Weights of a small image captioner.
Model: 2.22M parameters, 48-pixel images, encoder norm batchnorm, encoder activation relu, encoder depths [4, 8, 4], decoder norm layernorm, decoder activation squared_relu.
Training: muon at rate 0.002, 16800 steps, batches of 384.
Data: trained on made-up waving flags, 48750 training examples, 132.3 epochs.
Rows from block 7 of the text decoder of a small image captioner, named by matrix and row number. Rows with one number belong to one neuron. Each number is 128 + 24 x the weight over its row's rms, rounded and kept within 0 to 255. All counts start at 0. Numbers have three digits each. After the name is the row's rms in percent of the matrix's.
After each neuron's rows are labels from the 100 texts, of 14848, where the neuron reaches its highest value: "tokens" is the input token at the peak. Only what is clearly more common there than usual is listed. The data: made-up waving flags.
# fc1: MLP up (decoder.blocks.7.mlp.fc1.weight, 256x128), inputs 0-127
# fc2: MLP down (decoder.blocks.7.mlp.fc2.weight, 128x256, transposed), outputs 0-127

fc1.63 097:104156097125161118129130123133117133124088101083136145116102156146151140120077148109150100150134111145120087126137172138129123136115122103088158111098128135175151137113138108065142135123142106146196132123135060093123105132159135105139141081123125125142120158132097103138119100154096135142101110143121127140162126110118132145139139142118134119090134127077154153092156106163153151192117
fc2.63 109:140125118123112124103133112126140151107155123134123108113124138122107106152142096159102139113154145104088132083127092085111111146101129156165133136176120141078087108152118151163132168144123140133089134123104146180108111163104117167120106137177134119125138113170187136141122152108121145124132112104130101093119125143163123083136110169104116098149148119164152120163128142121083118058133
tokens: "<end>"; "and"

fc1.24 062:112122144116102126139087089162146064197117164136169113138143111141097114115107122157101141087091156141138122145123128122165131137125125119106159138117188138125099158173123129108177109092175115126102155123141142121149131134130131133098110122125104160105107123157125126125124186098131129129134149120172130101109181106143133077142132104142111120144125128107144137139131100152160114091089
fc2.24 073:154175115129160124181128127118084169111121133124130128079143097116164122150154126096154108161147130134139155153133149106112133088125118101145150105140083136150146135119121143124062133165144148152129106119130098144130129117115139110155117149131147091135165138086155111172084133129139119136102124156129137158099099175101118135141145114132147133093091112189093137147122137129110102153187
tokens: "<end>"

fc1.132 081:117146096125144124114093128145111108093139125088164129108149170131124083154106109093138100105153170126131134137160165161142134149137137141153114082143089131117120133150140166097107138111090074103129131176154154121144133156162139111119106138174141155136123129098081101172078126145150154101108127133087136153080129114142149126112173145126189114126124131154150131148095122136119135137138
fc2.132 085:127144110093126176181086156136117113098131111128165124148135161137131119114111148119127101130156153119140118108170109182079085161139077145132131136149121154112110100119142124146111146090114102176175141119143114122164124121145137124156093153144117139111083131091116102149087118093134136115148180111073130137107101077144139149113149121131155142140161123156114144102128131115121110103154
tokens: ","

fc1.163 079:096108128141143121133140126092110144124143120127096135146083173117142120157048151149180163108104123119131167092180136148152107095130130115156106128088152130105100139132182104137126135110123154126110142075145121146103128124135097135125172130135163097166141138135135111163140155137121136106132139094144092144111115143134142149090149123150138117180155196132118091145153132110121122117131
fc2.163 097:143112105132110072122127127132107115125114106132136109108127122103156176100102087141127118142106150123133185130151114124142102141165133159143131117137113139145156089108154104118140179080146154132167132103128119131144164088089123095164111127119143152169087125156058134134112117106093117114136104108088114098165091129118126097080131102138139114154160157138133120165124125102119125166152
tokens: "grey"; "red"; "yellow"

fc1.22 123:134080150150139095131131127090128147131154122116087168127085136128158120152069107144166177117105122118133157116145135166117123139172120124169140115119163136103124110107151139109145179107146157114124130079139095121103098128114094105141161115145130125187115102166117099136116114127104113110159130102128069152135109148132137102098144120130121126158179155126138071142156134122122110129159
fc2.22 149:162116161092112112147105122110116138134097107149110149135105144117164148111121117159157124158108143116164148127154124104121102136175144149145125128104122105149137105099183075103131168075137165140173124062165133132122125099099143106174149146122119143151095132152105113131098123089099129130129123105117107088132100152157181144098131114128145137136125162166130085154136137091120105115139
tokens: "brown"; "red"; "grey"

fc1.111 099:126098123146097136113134156128109077164185142138082175166156170153169112142096112090167073133161110138166154143105160107142140138078127122135099117152104129172112115152128166139116097125127086108142120126116114135098173126126108112122136140106147106155138111119130184124139112151126110115112118126151139132111140124107141123127081125164148163096149130131108107094129144158132155093133
fc2.111 094:125141107148132145129109137148162073126125186149091121120117118126152128138144119101115104112144127179123103171138122124165135103110144099089091107122106119141112100141105136093107130098204124150141104105124147119147134109102146142149138152157136130122158112139139123115130076124105090133131081101142130110124169131091119161171135123165141155111126117063144136152137127178164158123090
tokens: "grey"; "brown"; "yellow"; "blue"

fc1.66 105:075148165131147175073139135083092151103108138173127123172132171140141138131107152139137112105113155124112187108129156152141125143153113153141143135145106106068117108140121117125099108136104114157072152168133145144149130132124154147139129157094126107129102097131144103117138133129116126136146159122146133134084079187112087122116091107122133159125102147133120107141158151148150111107113
fc2.66 120:087171149149116199097124112121167107132137132159159167141121154130134158129157120134129140094098091114152136136138088090099159119117094165088132099105131130143122118149122150126154155151144084120112123149122130133104131143134117150121130110118123125121119159116112117139150102153153166106143161159138184096129154156068147143136140129137141126121160086134104128164107153138203152140142
tokens: "white"; "yellow"; "green"; "brown"

fc1.44 067:101130149155135148132119101152095153141093099142102104107155124138102135161139131099160131144166150129107100106123141131115127102108134158156106097105105120093105149117123135155127139120096135108110145145132167151138106142102163114127126121142144137106138125145038130117144127178157108136170158115119173064127098115096134157142076191176150119118149132102129123140145117125110112155100
fc2.44 065:187147147168150081146136106105143091122163138158148147141114122135163139106123144171128141096086093126115167130119115116123145173145137103114126112110141135198140119151120142133077091140155135114138148106133099136136159091126114192100100159097138148126117121107153142164135132082113090104181129122110120147102096119136125082117149155090107136133123137147136149096130123150131128126124
tokens: "with"

fc1.49 075:144086133126122134105130108158125108132126138185156121144134140110145068114118075135121161118172100114193131097129113156163151102133186107131076142135116152145127124119156101143138166124088116115136105093117161105145167152124173152153141142099108085074123142149143151120105105127134103124112158146105123144113136136125126155110107103092144121148149147130151133159117113164101116120102
fc2.49 096:103125123084141151112122150120112154119127146122142125130112174101097130132158092152055154120114127154115132086138107143153149149143129152158120173121142132151165098125104167123178156068085097128163119149140143139122139119091083106109148106121146148113110160186136148158133131132117145111105121142134167127099155113167114102121107095146158130125134133103139130092115129129157183118109
tokens: "two"; "with"

fc1.95 053:146171123096137125177152168117114096143107169146103181097123122174130109140119164100133129133136135105181115103109168149122119079142147137148139132092117126114110113123114115148162094085104160090115104130111192120134122137119121125122112083144128150131147122132114139110126094131094173127120127130138084092104138125127130104154105113146157115117086143139113185137110086155146129170126
fc2.95 052:077137142116126150118115054134150132135136089113162127179160162104123168102123096161122104121132098142135120136112116125136151167100134096077112128150081141109134117109117158106121167159176114150152130146130075095136160111132128135130183111117146130134106130102168108134101160129145078121136159138113145165144126109094150146103129125124131144121154107104145093123136171099124114107142
tokens: "<end>"; "a"

fc1.36 047:172108128145138100111134127138086107134141140133099083117144125127125071116107140084160141121152177161145130126131170179162126136126116114116194186125154148121109139138118148103153050144110095158121134123140175138141129134132148125124127165070135108130104109112170134144152183125130105129121139119165153135159117110114145104145139132134115118118109129121094133104149100134159121153124
fc2.36 056:123125108092159146072131176116142153145129082144133120111129145124090184128125120202105155096096132127113140133116140123119139138153152111176171110123129114121089145123143190139098160116089123155126132136141110173104111138140152175133120121090122117124145115147133142105102121145129090124169100138105140124082141168129120150137115133176128149097115121124120137167128133135098115082156
tokens: "brown"; "red"; "purple"; "blue"

fc1.160 091:120101176166102093146137128154124127148098098105113144095144107111110122105115109108099125162169106112129112162181153131161133123127143159134118119115149149111096096106160123124129101128166117136102090081173086120160103137132179148137128152147121141158135090071118111085127107147156130155094132125130133123155134126140142176152152137120127102173129162127093101155125155132163131098140
fc2.160 110:121133166126073083138174129128100119123123103123101140080130171095131142121154147078134107125156095101126110146126135126103156164147128137103143149113146140123130157108136112108172069124134111142135138127117148149094123139186136110101149109109092131123131085132105131120077126145176153117112149158107150090133125106117126174187122122118112123119155146087154104155159143098133126092122
tokens: "and"

fc1.10 114:140127098157115152086106073133123114116120112156070115146142141154139139161092119110153093082120168147129121126151153091134126109151164138122088153109152105080166162106115118091127134162111111133112116102129155138137170126140097151119121138134142118117098119116116153153075111148088156169135097177141140142107138143152103153154117127141085121181121093111173137109136110120129119137125
fc2.10 101:110120136104165138135204120125107110118163169127121142107129129145113147102139132148124106149129133124132111138133133132104134140088142081109114156102135082103118150173137171148155161151093170159148149128148094108112134123155102093126138140103135069168147137106126108162100122131132119124113172181128105104104157123094114102138069139141095142125166101103098165147109140113117138123150
tokens: ","

fc1.62 058:170115149154133081138136126104092094158143126119179146148113103143095113125123121134117106106153124113131130135143155148121176131104115115110112181141116148137101114157137118171135117141102146124112107149139123120142159180125120144140106123167124121140122127131166144108100111130153122138116093062095090152066158119097125128108141124112103137175054122142164108128173150120122103113095
fc2.62 071:093132113065147149117133115144146120129103150109091111073153113104128158132112132128138115103154122101153137090111115106137063095113131118126173088144121120127131166128097155083127102137179147135101145087114150080154131099132164087137127153121113128121126114105084110128138166110114109127131162122129147109207118132143164155143139144144143109099121137143097129131135127154097122103152
tokens: "white"; "and"

fc1.116 081:125111132125175108127158112145100133154141157113109085127132103152151137103120172134093150129110125159135153161109163150169101125169104156120133141154088114107119091122122128152122100140107117157110128098120172146122158157117131133144157119165166138112151156144106133175140124114131179090165112135055110084116117140126133106131155119128079112144132101156110115122162106100137081097130
fc2.116 078:178096133122110084171154139121129113156105121105070080131138112116134139124101106105123128178117143142133109111117141129129161146204159081154110159156098118108145134111127111118117114125108095125100141152141136128146154161106149140121115174130167159101127116088143126112111166100112103145090107158100113138139136103183156117124115151138116143119142155149129103121163119098093148091140
tokens: "yellow"; "brown"; "white"; "orange"

fc1.17 117:130116135160153151102168106159120116068139168079133143124160142118102106141140122143179144102095127163075122114134117108128139140132087170145086159141160134166115113154151124119129113147139153185157133149114136138126109142095139099119107158117116111142076102135115110122157086126098107101121137094138091144097120150179135136151161121118111154154148126145139149142116083089111127129142
fc2.17 108:123142109151129130107090152122161126118146131107098097154113137137121121135161115108130129144157116124133128103129138125139109124091093123134095153129116115136149174139082125172188103125151148179099143150134119147060139155134155096161114164100092086130096130190122132152149140153129120091103128146113142166100157109145125111124127145112131132125104151107135146142143133162159073151066
tokens: "<end>"; "purple"; "orange"; "black"

fc1.151 083:127102108192122119133130134098132148170150159127096111090121129144124126170132163107158146091134127118138121060141166113141145122132135058137122154137118184097123178148150117136148116099135129151090155126139094133102094116137108123108162126133169131119142139104139094128090162134144115073137118152119129075116125138166134118096129134131130141159151148130136084107128100136108146164105
fc2.151 090:143097111075122100148138129086127124145123108123149136137109135116133142109136083189154139141103138097113118162146094123101152189164097186126106118100120136125111096119135124105125162114139160117192149105135098115151160157084155143139143105111151112145147104120136116083129122117115149118168111091132133160140150136075136159095136130134143120098149148126147127171148129144126094089142
tokens: "white"; "teal"; "black"; "red"

fc1.220 120:088094138095098127131158108098186141132130117128144110124088154103123140110171131154165102121111128126133122137133131109114130147098147107117117131151129131153107115120124134127142073105087128109117145103121125154161114123135146074144141119116116144152158093106138142089174163131149131163131150147139142133171132134160100098114161091157101137093137126172108126139078147141065132157192
fc2.220 133:138141126097121114132164115105175125113096130143139118147098127112146109098120128173156124117148107123169102142149137124087140144120131109122128126189141085136145107159109132171117068132091113113114132103134153160148126159102120087128126134127115136119086094103147201135165164101147115121134155116158143149156150102110118104114159124161122149118123096159155131152116126172082111159167
tokens: "many"

fc1.37 149:122155093095166166088092103179112118128163050126082133138141130086128107145091133115138117122138101167110103137138156124133142149143142109137104166138107121121128127090122155138133120118142173143138134118105162158158176138096145126120103135145133126151094105145137119112120096147144105159154102109115097152159126161152083150099140096119129116161132090152155130130121144161173145156126
fc2.37 181:121167081051153179118107097153111124154169081127111126181126145104139122141129130134107123128143116136097093135114150141110159171122141097140137152121123159104132157091157166112153111120151172146125121144092136151156196128107134094125100120144129127133100141146114146126136085152165106125153146108146122160152094131133108146122153074129116124140120113145157129103153139133152158110126
tokens: "diagonal"

fc1.217 076:152191106126121130091142142128120138112100166102186112121156110154142100120148145170139120125085133104159124131159112148103172132129108103118109092116106129120101135121119138132171118139091108121110112145125109124198114107128086126103117134134086165105140191138147128139154110129123113123145152139151144160150137143139120106121119135112156109157100092161139107105201105091105136154116
fc2.217 082:145112099128104086175128148117136112155136115117090098118101141130119127143126104098137118119137134121111133144103157075124108117127195132083136163158116115107134151130118142158112118072158142141165157086137136126111166133152107108186159136092164108137117098129158133133066108121129131153127137104160144083112131128079125104094099102099117139146163163093120114151119137130162139117125
tokens: "a"; "three"

fc1.120 114:137118117151109081086121083155133113094108156137139143129139120148158095154155178122136189063098153109167158131103113134103114167135171140132092158128121142137122108172138127087122119156164119125107110107143132132124098121150084099098136119144117121113162144120104137150115139126190119143120156121119147140150145098128172143092093125156124104122127094128129082139135159111141135112154
fc2.120 119:132108130140105116106135110156123138109105131115141143177090078118129083166141134128137146101168147118153154151083115135114151152150129119103128153144108132136106116201153126074130128140137129101111116139157136116148120183129138099110123102162116098087161139124083119128135115111127133114104101078158103122127162128130189146089119143160151091140075124123119115155120142153134162154143
tokens: "the"

fc1.29 084:123099131127110121138101118141143105157183132118112133106105127144167135102089180154114120083154122168110103128138154135124134133128126143152102146112122120100128073113137085068139110140157151114123137104147093100128170130133097126151150121130137196110150171102152145138134103109145142067088142116144165119125140118105123157126154155138099141154129135091189122097165135113132138112138
fc2.29 090:120139108130139149143111161122101113130084141119159165115115143114108091117141104101133120164101097069141116104093132052116111098123129117132129128144144132168125170137123178168066084132103133116130139156143135135117093129126101124116093097138139079158097126143099112114167112150099136149161142140147127134115159132127106141136118109097165111095110120153090132145117128128147112187105
tokens: "brown"; "pink"; "yellow"

fc1.197 061:141135102134138136127098075145146130113130094090111130134156152148120121112154086057114119108171109125137096184118153126127098112137103132115133101171103174115171118141120115140106127099142102122121143142108152161101187145153141101140116174176103145124104141099086095136107143125127125143122176180156127135153115122114115142146106111135077117134138121119125100144092109130149149107144
fc2.197 067:148130122136084123156139199110092112103135139150126140144106095136132125151113157175146119135074152129142168091162127137112073134147120161161129116109178093159080121117108153091118144138123106157156125159120127074173077127107118138159120131095107137123121114141123141132107092127107144099154127106104132115129123112149149117139138131095163149106080155144144166139131156135123104130111
tokens: "<end>"

fc1.76 088:140083119133138152172141148115112087113125158118123101124098132141046130123170126081204165119099117129117139125148152101119123143102132141135181117152145139152127094126143098143171130109161171095162167098154101136105131122094113128143117128094118133107132129135108121112136130119133108174158073135134110099109121107085135144116127115149163106158155111139148140127119115141101126108152
fc2.76 116:094138101144150165086111131123172123100111106137067142164156100141178125133123120174105114111142131102156075118102115098104121118133126109128137086066142130107155104115109110079123129121114105120104143154145104094128121119143116140063122117127153147105140168142090158133105090120079130111123157161134117162101146127104105141170131140134120123125119135157119091118122143155141125161103
tokens: "yellow"; "green"; "white"; "orange"

fc1.112 071:143122156085121137145115184135139131125143110143123101142148157115162108109108140072134151125146142109125121116121143156155186143120118130119112152147101111143112130126106183154103125148109117135068196096152094176109132130116105156142143150139114103115065131114167120112117125098122134118137130162153121135098119128119134113189131144111170146132121085103135120158166133095110133171114
fc2.112 078:137095131103132092126111103138127167123095148129114121150147113133121142133111085170115117173114143154128127121161104149088111102145198100127122142104110117090169111136128122105143126114178136114144099135106153107165095146146119090137121122114142155109188138127124124126142105122142154172133143126133127116112153130147152099069100177191085129109113137143116132110130116132111141061144
tokens: "two"

fc1.4 264:136124135150128111139126109138160098083116167106143136152131132145140087137126102146114113096179097097096129146124093166143137140067133097119147120136111155075124167181147151160140103141137115133085142132114155103104094128151136142084124143158129141142120141166121121131121151150168136158137146172126097119082130149148100176159141120125103108133091120121123097073110095121134120159110
fc2.4 127:139121161167134137131098138121162117129128138126086138134136116137107083143110131163123133081146117098136114138113114175128101097057138084131142122139128125110128182135171173155113091155145113104092134117157156108095093116133113144121109143144125164178103121149120115125096150154149115147117157182124096123124149132142116159148131114149108125119114140125126094049110107084138118146122
tokens: "brown"; "grey"

fc1.74 093:145135087157150137122143160168124115083145125125124142125126132135067112123153133094150133141120167094140113117080144152123137132094154148137143117122136080097134151111140140143172164158126084176136132105117136142128148114148115126164156121110143137100110111126134109115122095121101124111155080159134131148115116149156151094140164132129093092094118143151118091117136156179143051171123
fc2.74 094:107122167128159126162108097112111112131143142096145176173127101135133147150128142109174128148123091128118097162090098125119097122157138181105145148110117108133141127116136139117136131085119098153100143151154126142161135155157127127153149136127139142122141099127120131134149122107106112082130111142143176213172181094136138148141126097147145129119120126113121094139172155097081103121089
tokens: "and"; "a"

fc1.123 078:124107093148154147132096127110138143173127151114109139120153120109127123158138109122094096132175110139159154080087152084112108117143137135191152149124136112141146111138112118140098101108053173179164143135129112113154112167102168130113134129115097158163125100146126170133132158143132136092133100113114109175110129152157128113147124135149159138139155091128101115123125151111133163090119
fc2.123 091:123124129159114125160130150118145159104094105105139119132096105151103127121169114132152128156075133099124101136159144150198131125135153122044132139146107104169138082087111132128142152162164169140118135120142159145117115161116121100100157079160165101117149159123159127141128131147129151138151137143069126143077124126096137118141127106116107117110125119123150127133107127162087132132109
tokens: "grey"; "brown"; "white"; "yellow"

fc1.40 094:121107142148157166158116143103148132095124134166136143120119087109113142159148125127118153099127120177145125113143141150158150152101163135098092136116131137130112108119150103145166115113096122129133117135139159133114103110111110103125110160133171125091133135126074074099108165149164079076121151075104139146122151116090142095105117149162152152116146163134139108065133102112161162128134
fc2.40 093:136138150113114111117127089136190147137146147147148095087150085094133165136115069150144143095183142124104135131134116133113117121153169148166131074136136100125128146118111156104078098158114165115111158143120167111108110196098145102131151155095106140154156168127138111126141103125113102127148116120097166117110117106121115145161091126164116133134144113122116101150128135126149091130117
tokens: "with"

fc1.233 085:135106127139083102116116137168115086148182160122110146162116120167162136147112111070151068133147099171134145119123132108134121125098159122125099110124119127158104095154126149102138090103128099118166126147130152156121126098117121104131128155141157135142129095113118170108105137135103101132121116109152128120124165151116160115107098135179170158088177138145131133123132144183160148110165
fc2.233 085:149104088145119146146143112109172071110139155118098143160148137132156135142107117104147110123176125162132095139138141105140146120083105117104086100145123126168128093166109145120127118088157112118148154098149126107130185102103136127136132157140136142111152105117147126120123087133107101152104106100162152120111124114091179168140130118140135141128150132070126107100119076182162105119133
tokens: "yellow"; "pink"; "black"; "red"

fc1.145 106:090170112104164090096158102118163096129105114117125145148097178132126114093125137123115130145153138109143110171125157134129094112121126115103111097116134117133140112120177128096129107131087077101143140123077128125134124127151118133130100161107105116095141115133123109119132123145147154110104132171162142109149166082128125144146075141101100140126110111070129158098107056128168134141150
fc2.145 116:155128138103106157152109153135057122109121104151119108079149066100134148136146112125156103139110123145143174089121109144142146132149116124093129149127117140132118129147112116108137154122133168150127101129108117106149140094108124107132149152128129143118121147119117107118127141094097107168131138080078108130115122155141113087089136100152156132129148105172148114171125192158085078095098
tokens: "two"; "<end>"

fc1.240 094:142097138144066118108108178130109121144101159140140128157155086132132132134143115126154154131133128174107099090151117127120133142118110116117149130141128101161087148158124103168141129091147116118108112167151125090108115109121116113169161092200141155115154158114132142085131122169095165119164157127135155156102092137119116116161133099137111124105117095128117073151152153108111112122158
fc2.240 090:152098147169149154156110137164087129110126156135133100103156095096126158080128146155150131088084121175126128131187127137124158116174104115114137142126150096153100177164084146159163117129128123150157128133110126117143149126110142077119107140140132130140140130097113121128163146113171058140125155112117112129142117134093085162103110147121189137120128139115108128117107131130133114149127
tokens: "a"

fc1.105 062:145181120146140082149135124171124143152074109176137160134116105077116086148132111086130092108099125134137083114160133086140104088088103127148116149102151153126116146111141119118166107097118136128129111149136137120141085165114162144154120124138111109167135135145122141120111073125132113143087128166167130165125143119143117165102115111105102093155126117127116125158091134157143151135165
fc2.105 066:107091133140098155122120112131132116157160127079138133076174101134138168106104159150135126146171099080104143109134147147142143156143140160082116106154104105071123129103104123121110131146131124077099120110149124128096141108166144143102103139138128120119146101084161133096114159130175133149141117120095132107130117131148135147117132135176140148124082095124124101154177141119102100079129
tokens: "and"

fc1.14 124:128119096144111059099144081152141110097109161143137151147155121153152110154158169126148201069110141124140140123090102114105127156151122145115105174119108136130129114165154137071131130154158107136112120127138137127129111139121128080111144119133120102109153167095100150155130163117177112161107160112114152124156136094130161141108100109165143122126139101115129093140125149154141147118122
fc2.14 141:138100126146130103091133097146098163114108123111134147149067104137122097168149141109120152090159146122172179141090129144102142160137149139116141132157109156143104081173126140086125125155154144096100128084163129120139129193139109114121134130146100126087156148119086129131123144124132118115108129085149127116114147136133185152092097139146150114106080106133119117153145138146111158125159
tokens: "the"

fc1.207 117:157136107117091140085112173154119126140114145147086120153127121112120128127123072104176151123111150168098130116189125144118109125117126143129159143148130139169094174168091114155135119087156142125130105135120134102119139113113132120176148082167133142144131099109154165095144133150089144118104168154101142171106077150116102138140162114126136076124127105133133111120159146109114103123143
fc2.207 105:170068189180168176104085151118116114114111123148162147112144090126125133107118144117147123068153105175099085113144093126133146135149100092087110168131138129169109159114117125135158121136086106144141125133113110114098094113118117092132131110133133126107131154131105118127127146130143117144141127150142102149159099136125152178159117142135131114125124098067146148139141139125137117090142
tokens: "a"; "and"

fc1.117 084:120132112067105118151118145163145120100163105149153084119164109114145140150103150094095079162098113091146082151097151099145129160135164148128183140087144134131135130148107138135117132163171148133092176130147127121147114116134142124111142123111100121091152126154126123159136154149094165104132100095119099147114155115118102151131143115084103173113140139150127100115160110104153151129146
fc2.117 098:147145174104165125100191144126159114139138109127128156111153157130134117173131192135139122099119096122127158139153089100145135121139140155124114149135111147147124175101126137162138100126106154119156142077132152124147126069145115109093149138098125116094097134146139148134178127087081174109135142142077119119076126144132100122115108121156153121129125145118134159137151100147148140113159
tokens: "a"

fc1.125 115:144123154127108140120096170144161060119112097161131115149103131148090127137134156120143151128116151119098151134153119122113151192154120161166137127125111140102140130155137111096133148116155114057099154157124096142115120100110073133145133151140132075127132107100162084097110142126107084120101140127156167112120155102134148143118101144130145126158072147152133135113125138157145129154160
fc2.125 121:151124152118118094144165139128085143160146167067095105109115125095110129115107108154115119163173134159106131126104137188190136151156155101090132189130123116119112126122114109123105092124104150116112103149124147096156161154114145133127124151104148132117116118131137128131135136106123117137124087138113087100116130112172142090130147131163085129133141126114138133116156111106057116090099
tokens: "brown"; "green"; "red"; "teal"

fc1.114 136:151122141106133108086112092183136092126123115101096157152121161138148118104143140135122180138115104117134139156125134104139145115084124093158147114185183130134113116105112103116152131128124141170106102144157149139170108106107145170123131151126104152147168128096130129152113157133100116126201126118147149082106105137103162143093155147102138140124117124121112140115110127121058158146123
fc2.114 116:100116144094144110126107111130148088132132110077115164170114164134144141129135138136101134148106098113146129139088149114135142126087130130104139102149128122113092168146114118116213144135104096138131095154151113162191128120120144134136129130148118116145181136130132109116088161112118132140134110141118144091145121108103118118080182145096163146133132125075148136118136123102078133165086
tokens: "and"

fc1.98 157:071054097088105133139095179111130106116138123125133150094142121146118150168143139114097141101136114129119121126129135122138085108146137163140088135083134094149133136116124154133111124136152110128137155173121110089136143149100122139082148179141120153120157149125113151151090132112151138133171106183152147132154148162159140139100130112153132150133131103130143117159144150114076079155138
fc2.98 189:102079095088121140168131158130130122102109142132133139075142125161127151135104125143113133109097123123112125106132131123144061099144096161128126109088134120167131155140071137131089115165146103136135144169100120117150117162104117159142133137114110163110153124105141147134099122111154128113147071186147144102123140165154172155099095100165108129141142114108164121161162131131127101155133
tokens: "diagonal"

fc1.27 112:111113142118137139127108109128160091156136120072110112108135110100119113131088220144106154102114130069181126127097132157074145126122148094148134154101118103136099134132135134153114101134138122124127120121148124127106134110146102104184123100108114147142134121135124124112121136180136119136124125181128142086148117155156128114139122127139124159117119126142145052142136139078148156144170
fc2.27 111:112155120141103130150124122153067138135095138150135098166117111158106083144161094097101146150121122155109150114105127116127109117091115141126136075196133120145155138148129154083113099152151106129112158115096096075128105155165118165137087130148139129128155134093165139124138123107132163103142130114109139157110167133144107152155159147100112099111124135107135161071096117122126108145105
tokens: "stripes"; "yellow"; "purple"; "orange"

fc1.181 087:154133151177124144135093123099143109124121140103117132108096123083117155121127120164125142071171157130152128095121136104122152127118129088165145151133150131102127114146183082155145087146130135121155116145123097126067113139162125159174138142163124158147152090131088138158126118106159156153138151151151133121126083066150130122123123134126094111138093102076140109093115125122119122119136
fc2.181 095:111135156119155089120148147133120161121125120151125143148168090179151133104128115104136130132076128131110164119125132166103123136140143177108122099107133112134114153104062180135091173116130150174139108117149165166161130130075102111119134124118107120138107140129158124128101105125095094125122134091111111132098171177127134173124142114132166148109152148139102142150174139125167142149127
tokens: "stripes"; "cross"

fc1.255 080:134151127124111120141104091090156102161129123087127173144159135131115145141135148140067125121156112103133096150109183135107097130172120113083142145140110125135120160157185117120105088102059147099127088112100112117112121131163121142113085124143106115098135106113140142105088103157140160134147120132145116105164152113119129115146114131148148161128132127091135174089136088117167125132148
fc2.255 090:126131113108165139141157160147064154120120127172145126125148088118164099094154133117190104110096176154152129125135119104152152119101145163162132135106111155108159119083083128138143131125201127135102115152108098109138112100111148120144116136119144170145146136089124110111158145113110107090152135101136160117122137144111142125112129121121124137130119120162147074148097162135074145148131
tokens: "grey"; "<end>"; "black"; "teal"

fc1.75 067:109125136118131129145141128150120144108109134116124132112123144078131066125137124132092142139142131134132093158176154124130132120113120132119131119132141142161080118149164110141155154130117166144155116142113147126133131144153143111184124138130157089083133075130117131150121139086098094143143160112132131137182125105152098133197069134138116072116155132125134107094162157126118105173070
fc2.75 076:128109140111120140143135140126132157130137158139147096113157108148140178134105101129158140142119120173097148080108093132098111157156182131180146112096162121122134089104104143093063120135103117157107175129158119134138118124095142149109132103092130145191159173135136101123114136149127164085151162100110148122084124165096122139137141101148149104119144140115139145147121118149112133118156
tokens: "with"; "a"

fc1.173 130:064159097140137157148121141143118169103159173118151165109166107136141136136120120119133089108131085091162146087100142115146126107108110098126116121128128107115129103104136139122117113157097150157147086122165121124139116169113168102139124102065146174127122092121161169141142152181153168131143149118075118161098103116133145093123130129115121127155169121140126126132149135146102147132118
fc2.173 141:096126162067095145133105109155112173124103164079118159104136102124127161094138131125128137130136096098116074128160117145139167148155137087086133147113122122099116078108163115108135124156117153151137067159136172079131117134121141137138150121138160134105146137122160141117146150117151154127154141163096105139121130116097124102135122164170090126143125108120164140108157150113098133152106
tokens: "grey"; "blue"; "white"; "yellow"

fc1.192 036:055149129077139145134127179138141123145141129140142108101099126161081141138124145094095109088121105116135144130140118081159091103134133125129072118101114117156166126161105150136087160115105125128160140135109128134145124123086104185127143107098110131130125132126105132140119123139161139100141122122142188129135130152146163134112133071163113115142119116105175104106173146099121131105104
fc2.192 041:131096083141112083113109129132149138124085132119169107129137107118093123146146110137123141146119138122150121097097140137166098142123132111131104123093140140105111116120110152136133145134122063132139131201124138107135123185126118084131128144084102154122146124146115129161148083061117134174116084158156131106138152162110115127100150139166133129175127152134109101150105141152090124124178
tokens: "diagonal"